{
  "arch": "dit",
  "model": "class-conditioned image flow-matching model",
  "dataset": "simulated fluorescence microscopy of cells",
  "train_examples": 97500,
  "image_size": 32,
  "horizontal_flip": true,
  "conditioning": "class",
  "objective": "flow_matching",
  "cond_dim": 128,
  "targets": ["cells"],
  "num_classes": 4,
  "cond_dropout": 0.2,
  "logit_normal_time": true,
  "norm": "layernorm",
  "hidden_act": "gelu",
  "head_dim": 32,
  "fused_qkv": false,
  "qk_norm": false,
  "moe": "top_k",
  "kv_group_size": 2,
  "num_experts": 16,
  "moe_every": 1,
  "expert_mlp_ratio": 0.5,
  "experts_per_token": 2,
  "shared_expert": false,
  "patch_size": [4, 4],
  "layers": 8,
  "width": 256,
  "positions": "learned",
  "optimizer": "adamw",
  "learning_rate": 0.0022,
  "beta1": 0.8,
  "beta2": 0.99,
  "eps": 1e-10,
  "max_steps": 7200,
  "batch_size": 384,
  "epochs": 28.4,
  "lr_schedule": "wsd",
  "decay_fraction": 0.3,
  "final_lr_fraction": 0,
  "warmup_steps": 360,
  "weight_decay": 0.3
}
Rows from expert 4 of block 2, named by matrix and row number. Rows with one number belong to one neuron. Each number is 128 + 32 x the weight over its row's rms, rounded and kept within 0 to 255. All counts start at 0. Numbers have three digits each. After the name is the row's rms in percent of the matrix's.
# up: expert up (model.blocks.2.mlp.up, 16x128x256), inputs 129-171
# down: expert down (model.blocks.2.mlp.down, 16x256x128, transposed), outputs 129-171
up.72 119:121093068094177161121144112095129091185088079123133146107125122128075145130123125163093116189060108117148110142102052134112095124
down.72 101:149132108132129165118176125141146081154118084127147090101117148124110078140110056081129145150144152132141065087124066133189080116
up.73 075:179138093153167065115149148175146154164140058136105136096114107124053117157080104120112113167129127135079107162129116174107158110
down.73 087:174181142137116190106088132146117140127144075089103129160206150139131149101219104048116135105147117123140111065134142134151144160
up.74 108:156069025105166149111153128120094091148112110136151111112125126109118138135162094102115110175161071092173153166093181108116082155
down.74 099:161167076116148212134135137143148135137125113120118121127162085175123062134111075122129120094106170130175028088110147136082096161
up.75 067:114079096150144180171140121115194136107121107153148138129181096138140121160135183147097102121117131101092092120138138127129178146
down.75 101:117096186138146108135195104125102121121122110155125083142142195090125129131166158163140136155095118129146160107146128107122115125
up.76 092:125140117083111124130121164115144125118153117120129164164150122114121137117093065155135144136089161142165121081133117133143163150
down.76 127:101143164084131079130135133133128145130155173137133111166101137137125131129148122121130151029064122122108212120133064132090137091
up.77 119:084096098110123094172124157097124138144066123108166115128099131100129196105141153153072113170121080111131109193100135139132114127
down.77 095:156146144145119169119025142136152126151145098128135151110149098163101077118115104104127127082150173143126060092123085123200116174
up.78 102:118082131123135133075158160162138111122077097133073115133127161092129188148142129143092099193163095127192169106151153133077088125
down.78 105:166110083148121196129085133134142153143130157093133126116097074104116089136145113018124125078125141135147102117126152126124118148
up.79 102:129095143098128139060157173151142102115097085150081113121127152067126217167138150148102111206165118159184143091151155136103093132
down.79 099:132070090143122230124080139135144142136133180097129137115089083124115142136139119028121134069135144122131138166126103123124123132
up.80 089:080061071135144132153077100125131146137129160127138115111133104170133113099162168128057085181132102120107152149150135090101096108
down.80 106:082117140142115084126141126115108140141132128172138073145104170079125111130141166180103105151138105137131142165134140120221110097
up.81 087:162093137137175137129121169104131149124090131117142168091102092143157150171090138103165117144183083151094096143112136053169123095
down.81 107:171105193144104119130113149131115120141130079097118145118178135146108078120146127123119125094155123146145155139135127126145149144
up.82 103:102171170119157126108145120109140122186066105143139139165143137082142146179111127120175116163096128101153127108141114073183155124
down.82 089:137085138155130131134116124135145154164148048161127103082133105149113088171118147125095119096167164137139074072124152143134072143
up.83 080:120165124132105096192156095142112168145144119113083133145118173134143106113133121125188125107112152098180134099130130102147189132
down.83 118:202122096107132155113141107130140088127126203087130147150176095135134176133158105081127138078135131116112161156117098103179131131
up.84 078:116164111097083129074095171105094079135137102129125144133113103087096130103104078139107108169195150124096119047184115104079141162
down.84 102:056149109150132123124095115135137159151121058166119073146156084136133116114161125119128125106186130119129125101114100141161115095
up.85 103:109119072096151115147170127127092143130175069111113116132118167107107174140122119174108131175147107105126138144122112174135111108
down.85 082:179123113151148143117103148125134122135082113126158113102131065157105064173121098076136112119147160148138112118124129120228096138
up.86 111:129077076109097112134153096144063111146085095132138139131115104095149156122132102098146122190104076095179133144104148114155086155
down.86 091:149195076146108188131116137126138135138138131193122081092150089120129060157150100129116134079133173127170031098136107140151099192
up.87 124:143157151123084102124114072130148115213140155134138108162155132136100201069133154190051101143112095159127130130148135144119090083
down.87 092:146098148117115214128113116127147131156125100191134144072123189135119187140135089135132130174135149113103136084098117105103115201
up.88 110:128089096125144109160143132119126150152076117143129107159118127075174186134153133176103147176163057125121137117105158111147098162
down.88 081:172138144153131171122147120120145125148125079143127126101115113190131061157093193084118166033147168123091113104136072135151109138
up.89 115:195069120117105113117194146130138083131106094152114106180177107062117185157128107195093166113117101138121175080155092170141044123
down.89 096:142169036147111224126056116141141119146119153143125125112120091193119137142120085122118141098127140111099042136128181122116123122
up.90 112:151091095126051141072162171178072161106085096135116157149149100112127164147123147139137144191161112106128146162122143186121108095
down.90 091:172152136175089128122094139125141162139141138126123132119139086141137107132126152065111130061131152130087055130129127111140099166
up.91 105:140079111109142088169177116101103160147133062130090125103113160092112141089126164098124143148159078142155134136171179126132114128
down.91 109:126142064141114187117087141144140147148143091087137132095190120093121106120162052107113138146133166122121100132128132125114109184
up.92 081:125092118081129108132098230154147167128107091081088096127131096151120092129092102150182151120164150103111088101128087142156149111
down.92 109:144125132161120091111070113146120164143125097120112092163136077068126093146147173131136111024137122107138139062116105128124153096
up.93 118:122089103119136104093168123152123109116087104116155075149109115106138192168154093187120131187124084173119134113100159153157106117
down.93 088:122138144132098146137119120099152142122113107165133141104119072160120059138104119102134130072107161091079047165131056132140062181
up.94 080:111083081119106109207120162117169132088205107177091094164068086101185140155112138132132057136183141093106070168151147132132111156
down.94 092:156083031156130156118126135141119136148144063055109123138151162155118162128148131105111142066126113115148119100149174117097168178
up.95 084:145154206115041103116184140080124062124099107113168137152136154134122099174131145074133097150125162095098143200147138121166148141
down.95 116:173085132112135130125192148127123119150140122150126150127159029163127167130150151141125144109116125111113113141144134142104153082
up.96 109:095076035082153155118136128080084094169091092126125116125120103124130124124126129104119096186134060095141122184089130130147072106
down.96 099:143139108119128176137103137151132121139131131121129125098105079147112094150156064079106120049113156129129075089138138121128108216